{
  "encoder_arch": "gmlp",
  "dataset": "phrases spoken by 400 fixed synthetic voices",
  "encoder_norm": "layernorm",
  "encoder_mlp_ratio": 6,
  "encoder_layer_scale_init": 0.1,
  "encoder_layers": 8,
  "decoder_bias": "none",
  "decoder_cross_attention_every": 1,
  "orthogonalizer": "polar_express",
  "max_grad_norm": 3.0
}
Rows from block 3 of the audio encoder of a small encoder-decoder audio transcriber, named by matrix and row number. Rows with one number belong to one neuron. Each number is 500 + 40 x the weight over its row's rms, rounded and kept within 0 to 999. All counts start at 0. Numbers have three digits each.
Before each neuron's rows are labels from the 100 clips, of 14976, where the neuron reaches its largest size: "lies over" is the class under the peak; "loudest" is the band of the loudest frequency at the time of the peak. Only what is clearly more common there than usual is listed. The data: phrases spoken by 400 fixed synthetic voices.
# u: gMLP up (value half) (encoder.blocks.3.mixer.u.weight, 576x192), inputs 0-191
# v: gMLP up (gate half) (encoder.blocks.3.mixer.v.weight, 576x192), inputs 0-191
# out: gMLP down (encoder.blocks.3.mixer.out.weight, 192x576, transposed), outputs 0-191

lies over: /ɛ/
loudest: 500 to 1000 Hz
u.396:450538513483536528495542490449495506622472512505445521500441525550580432529516458512538496457571447465462548510491573477544493535474418510453506569467487520582505489445500477513471530491490481420481472503458433511458466506560471451521475504501527492492504553448447486490479469537494541524427447505517488529544510514507542479497474519522573461509513530483532456581499458506570548457491469484503570497445472475518507541552602568528436455516499500492536477472533436454531496557540481574475406462562523538488494468464481506464431545556486517508477437529464544470453453468530528603
v.396:522515534429489599479563506568502546530430498457473539444497485463511526478535588512478512472604491504494547538448590513535569526501457480496559485533558511496508544448541491468503505460571453559486563573513594498512534529444470394472461574481489438476461500458481508543490479537455515512610481516491458448508486465579455472542480463473464525559506519506513520515456493499474499511503539535520426517432425437490518442556467446487515544535523529534497448503498518542477485478498516554418490488521532506452492437469470493554483450463541525492492410529476492491540490531518468528
out.396:517460494441484522539438462427459512546506526492520508431494501485548565550478469454538475505525479487517491455450458485506420500469485566581462474546533474546526584479503564562458471568468481497482592480433503470567511532463531482469476451420523553491516513529456478448496567509479471560496494493469521542494529492524431496511507561516542447501554446476590509528468482498525458516454461526561572558493529404472463498545469469417495480562521416427471512500489512524449556531471542478475525536506501473536510510546530504521493430601472502494496521460534492531392479474504570492

lies over: /aɪ/
loudest: 500 to 1000 Hz
u.321:443519504498482478434509535480475551565434515541515506508490500528468482492515531480552486522457454444417557482499507505416518482452438563494438526536500565475543488534459529436459481455515434527451532508521533526409504472484585464504491524555543537559491559464549444558607514578527453440528475500489498460483539506490434538537549440509506590567489420555445534424500510560515421520506523493502505528547522557555509469472502470506515471500490506591484489468528486444544515516532466498513536496440515467433507502539510512453497483526470587523437548541470497511536458418489505478
v.321:552445565463519566418470459533505497528462480527496502460520466514446486486548568456478418525524501489509453462453489459470527586452446486525514496535467412473562490443558491526419509529475470467464473507510496511499550528540497512535507479534481489448409452422538509470462493512469539512544465477481435525455572469487525524471458425437573498463511486511485501441437484533455493523529429483428442492475418490476400435560480528449483500478433510497460468469465576515531451497488491518455510460480496521514462468563494433516492495473531544494525454461579430574454442503501471470
out.321:496421465565490470533460481466505504488468483487478475553441392444496456492424557489526489498493494471473538487540479515461409596518473516479557500485464469490508513513459470416564564455490527553477511510505447501495500441542447430473508457501491506494464539491446516509509572473495517515464489553428539512551559475521561505540455573499466455555483495529497529455490488486565439469502524535493524433486489477593504426451526483528495446478461445487487541510532483517478526479541504555489495499457488455447441583536517464514474531374503512396495522500539507542456498414407472520

lies over: /ɛ/; /æ/
loudest: 500 to 1000 Hz
u.466:557490511549482467520509502519528522527534517424534454509507541545546519568514415515475482458483526500501466510557483541543482500466482482451507500511519560509477514528424472477465499526459512497533502521519532450516408507515469471544484483415514571503515479450519415490461542470545514557522449548579547504484494580482542496519439460535573540499460464441517462476563471477536596486488488498463492471506498468453450391517516507493444535522508554493421488508431473510542581503480542572552488504575491510475522567538451520492584433457477432414560468481517498593455463527466499542
v.466:583500516480585461546471506547535544465428534495403458481504473540507452491471520492476500513492568536523545473522505584485511558454470528504496485500467451491516480427505470497460553511517539588518468550544520458502433452469550467437479543482543513449445451511449573513385480472474571484456480485430428433475471489490539451493492529547472477492488528420481514441502479507513445557489550480554513538574483503507489571495540534545482466519459527414557477470484492493490535473521565505471421497455468437469548492478500464524500518508456485420459550465581528475507576517478497540
out.466:579521448400475504462531438468486527415465462533473474502451509532406511545497478541412519566462511441508471538489547469515492534514495465526488466562518453444530434485468455526504435453477512426501491498461479519486444461566524518543506498417563526479506458492556528534475505466466518488508466432522476557563488565572561446520493517546504541503458488535481537542450499516496495504449516547506483466468564424500511562510424507525548454603492550572536423506500500458489457515496474489484468497489454522495485463581459439500518455560492475516450493529474505510562547470515396484

lies over: /ɛ/; /æ/
loudest: 500 to 1000 Hz
u.366:507546471501461474484489559482542423459528535453583472478469487471498489501576464472510487522480471461495419550542544459481473529474510517512500503572473484462526520535512450528499476481431505442451570498510480506506504485499542513523542464444509535554482543569496503604534591537508463551503512528510522485583438496516556529517432528472551531503411634533432516478442511458430509557477517440465486536483494524428526547512522578578505487578510479470515511500528550463464554433565541475432498492529422483487488488479535512446541420534517493479485499552502435462549503494477517520
v.366:488560546452394526524517540475516507460510482441466469473507468482461499510456547454505516566522395494533567470475466501456542556526460406545460561444480499515516505489547491528530470441482519439514497496529577514570482441456565518537454486491493544403503526493521453488607463463496501457478430469527510454588527510504548436518505530551467522561526498529450463435502474489499450474518537471499528492507477436465458490510534548541510498463481482535557507546469471461452516480507487401493494469429506529479530520422485539544534508543443524547459478483448563523502459386513479538
out.366:512502466512516537540480543476507491478485509546444475548513475544562501515488468520506542481485452425476531508517485524548431498522486472475491579454559506463455436510517519525445469448477472520521503536517436478578505490462534503471521508494527505487514476450528559493547517588506488476502584508564524438503516517477512477505464506512565514459502486558575499583499474496589482464462429460523525493431509514475528512535449504452521495532562638473582514498418552454538504510476565591498469474488603479440504509581552543448451543520468510532530433432427522508481552488517440557

lies over: /s/
loudest: 4000 to 8000 Hz
u.135:522500449430531475518469453501478525445520516524547484460439475531443554484457410499493504567446416569582593484479449523495526516528509444518481456522505431482510470539494497464492496491486479520525464489499471489520514512552508459529521416494451565556528479438486441401461486475508461498486509601498500507484488514483501472413516575495467458514497476536486514524509477547537494513405453500523432540525524483579429547516562524470566502485544495500469480521548504562487492534444521497436443485502460445565500474546506422522494510511565475487436558547512455595503421508505481568
v.135:533483562443489488426407549540511482519518510518473531513475493555489516445527507473468485537543488552538461439457458451456494566453544495503488501551560492450495504497564531481476555560478462570524473501487481532539516473461448520543477508492589507503507508445578486474495499443511459483490547410569462595436530479505508507419526528529409527468484511491475600515592508542526528505551451479501529530491497460462496512548454543493470491500467503474578442523557546459522524555507512460559481462459531515600490455539535499522497515442429487494434533457525564487547523586475453472
out.135:473475486484469475565486509447527485577471510407540454536546510504480409408552508566540478472518510490558495491527504547532508505541536534401454561534422464489501555446449502451559508453470547528468460530520521516462515456506515584498523451401487487471530511488533479548392556516463514499501486503487480524500537454568480508510530489526512565492521496494427381515438458472544475488531493496555546443546554472526494478480485516565561527461499531487551554465441597490529494445523458484517444455548514474475451493489512558502533445530477479455425542525512528494455510515546506476

lies over: /s/
loudest: 4000 to 8000 Hz
u.23:472504571460461560512532435439520551512534537489500522525567439552479499446523527589416514550456484571492477502539509453534548509519499465436513537472526515468464448507453544541499563462562446460411501423528569493543503501504505472419517485480497519515534468509454504465476504482518566538461487558404471483479412490458496562437510519511495495541512479446516435518559462473510494517441528520511466429487493515485451495529502554468530496525481492492448448530506498521542485456423444456482495452437519443448467560552483539542542504499503431545432498553513492528422502482550475397
v.23:460505503509497481452510504472514478479468484463533487543537532508573598513504538509506535466572486511446469501486502571524524469476509475447540490510441528492395506413555624511441453470524483482445525523456458509502556416521536521471453476526439512564474496519529490449519500431494446547473502478534465452491502526446575505508419456618532511486483498507563524586534558496515475454567462510512461453511536456436517454466571521526527477513528449475558469541567488483546472418473497532458521500546546452486495459543479542553506502471527477547472525495522474393481489513457496544
out.23:473557488557445469513501505499491522494515457528472464453488436521522490467452480508520518435544575471533511434479542491528441497463541599488462521519527525523488537471451498497567485518478499468511580500510538483551478492482491557565547469513547470490538534564463560486551552487510544546487472513526502459568481448424577481525536532537496503506380553483540532531511467472487562445571429542557500500499498542489459575470463442468513531507514569419413588491504558531464504551538559494522534442526552514466500541465516455577523486479477544552479536547474518499490554510574565446

lies over: /s/
loudest: 4000 to 8000 Hz
u.378:554476480538515580540489479521536519476589453465406496458540479507522459514459503503427444497526541465572538514521516517482536517487605481490516475511527511416521446500459526554491484489422527459481542539440479543571531521502503443529544475486497513576495449497501512475498435474510503520452461535519520476516484511445458462488483427533541426374541438487523526492490551486433476484437460509473475450546484460494474488490511513509485579543538441426512521595498578494416497515429482548469507564516563463519518505465555505505440521482493485464445493537446513522534549436438520525
v.378:493518498490515460469517549539477488507503479506483466553484476498530577474569486480461486497482558501481462505488479595576508465566555556465481450483500464573455451461499510501552555463490547481488483500517475458513479552468487535545498483422420463495500434466536496495462462608443463489505535460463505501465458595533503498458480498574484529459452537492458496496528520483522539536479505487553495523462495493422522543506460544517523518513492576450516467551522533572499575489441527544473433560445546615522440549497510499464458517464578513480549495481498419518495436616440455452
out.378:494543524452390536434461552506439457512404471512514422499506488555522467505513557515575450486473487511494489505556517468493434454498547520583497476540470433474431432499537536528511520511454527503493474481546481575512482484534492540438494623549536440480514459499511516495474534453565495468535454485470550523446427515519515472516535525457505465539474523484401533532496485430457476465564476523496575544527529520533477500438546575483515505523509475526474507548474429479508449586494506531477496538543570439494470521569474546537469493489429504490498545542452476556575544503517530493

lies over: /aɪ/; /i/
loudest: 250 to 500 Hz
u.59:522553451479572441534551468551480506497447466449519551521466497534465507520452507550512500510439545469429541477476485480511494561594521552461495495432481551512458477456507582494489485465494552509491497475525531474521443478515509601481518584542535519487487470492522518505495558504418548414497551524526574509467525486544540493510551500430509535589500497474550448528411466466520554541514565489446462477542519457433544487450362530452486507523501481569520497566496515460489522542465537464530452463434502492513483527507468529460495477460484540467538456476392451477494508475440500490
v.59:484442555517515441525532554435440451487512476429519428462575472547497460521522554499474598523486522522514464523519604492534531471493525503460583493430547470471466513553477411469525511505529474534492491519459473507506446535470504518444526484511553501537577523521489475496555539529526598440523476563519534466542506508551556460468472510572496497514431438488442396449478498498477524555478464541503546525472489505500467515544541550499462528485501475463504474536486498499524611514513540371505546519589505476489572475514505506456490466490489466530515553542467506560461480562478529459
out.59:527478513479480526491466509512570493575488517466517501485502545447436486517497500516458589506552465556542505435431460491477413557511458432566536536461499457447561477469491509578534519496465492469454491458515484503532452434544548548498450563475483526578436522540435528574468528422532510445520532499526525430501519524482510497544558531405480509584500542475501559421525489525490548516488396597501456464485474488525519503483463508419524501499517548461485522468466522489458571511522478504520467468520499483413482550457488567481545480505543520545548427475478510538532495430501496549

lies over: /aɪ/; /ɪ/
loudest: 250 to 500 Hz
u.534:503569416453531565475488556440460469491442493534461454541498459468486427419511510524495483515462457399391480560459488480487505446529564533539515479482486501483503461495483501519488440512546579511448520510524525461476480498562494502505420600513461531484443521481522479501534551526502539487488510465475525558512593521470451500496580474528493468570551467554442513436494432487542462486522516495494486510504553475473507524449440398562495531522525448457489489545497455518386521600465501545536501572502488491543510509464462527528431500554503472537523463499481490458514525432504489516
v.534:529493485612505383466474469540527610504497499528461458522503484452534505449458447422433505435531511553544492509474459478478471515482444522479514476551436465479494494464495520532464480562517551541592484480468510516542495437521488440476480535469492503511445457460629472477481461489544509467461541528543551530477500453572534463505511519481440452424496456500442540570497421482464487431466527509557544504507486473501457523571514515426527458544498456513426502504512479437491488470483473583467551444470502468443514523490528501487493538504509421464485481502507571454442527475509550481
out.534:566475455449530529480465463489540526530474488485590497546531448515494399469455514474497553504543575567489503547445543562497529472482474534582561468496501448514435434491491509473484493550451504434501442510458530556460535543613526523482493560527522596500513540537489485498483504450578431549538543551477514416552525522495523556500514533442523519536564493500476475378505468547487566448514474544490481462568468501496457476514496479523456519511500552446499534537501559447553462503429478475499454434479570513503444545505444529528488488495517507519471480511490439467551485513503514441

lies over: /aɪ/; /ɑ/
loudest: 500 to 1000 Hz
u.529:483453453471437511403462526467453457507522495438533557495514523458522435605524544532537583615541528446476534461516491632510424532450501545514472523538499505411495551477528496486535538532496505490517466539503522446530534550570564469506481492456526457446498512520498506453482528551498450422455523521522510523509481507510535434484488549477508533513489478494531453507540489477506504512536588522515565513571481492455488582510578456523467499543475476527440550482475508421540533504521444466541510508479506509543483475539486523554578514564496476449556488541508441490544518446471422485
v.529:518615528542434559538499532595530519488534514558554476473482506527485521429514506526515519470474455481542550448522518472499453506529483503531475450464477512495507516463553509552495524496561508537473499490435470586501515423468494464550580511515477544471500485468512512480515429477463440472544529490561497471550530520462504535470501467499509539474552572511517551418481452575529481505481559530529554476435482527595474531554493482440524503492510415538484613531523563495457439454498433491560609461448495520454515516508507604461460507474550515538467579491493489533496523524543514506
out.529:521494517533526408477549516481461522496469513500518534574464444495479458546519543468495519547530493567537451487502493521487516572604479491485552470506502529401551445476502550486409518580432513505528502520472450500484525460477501547506460472525507540473553544506477531522500534553578452445478484542434521521534503436528493493495510518479527514505436483530529541464460511516529484602516500503567511534516517474450509436518510458479529494504490565512471540484521487559542507398440472588493526533417487548465449623546550450535574467557456496533536479517419474471519465474438512460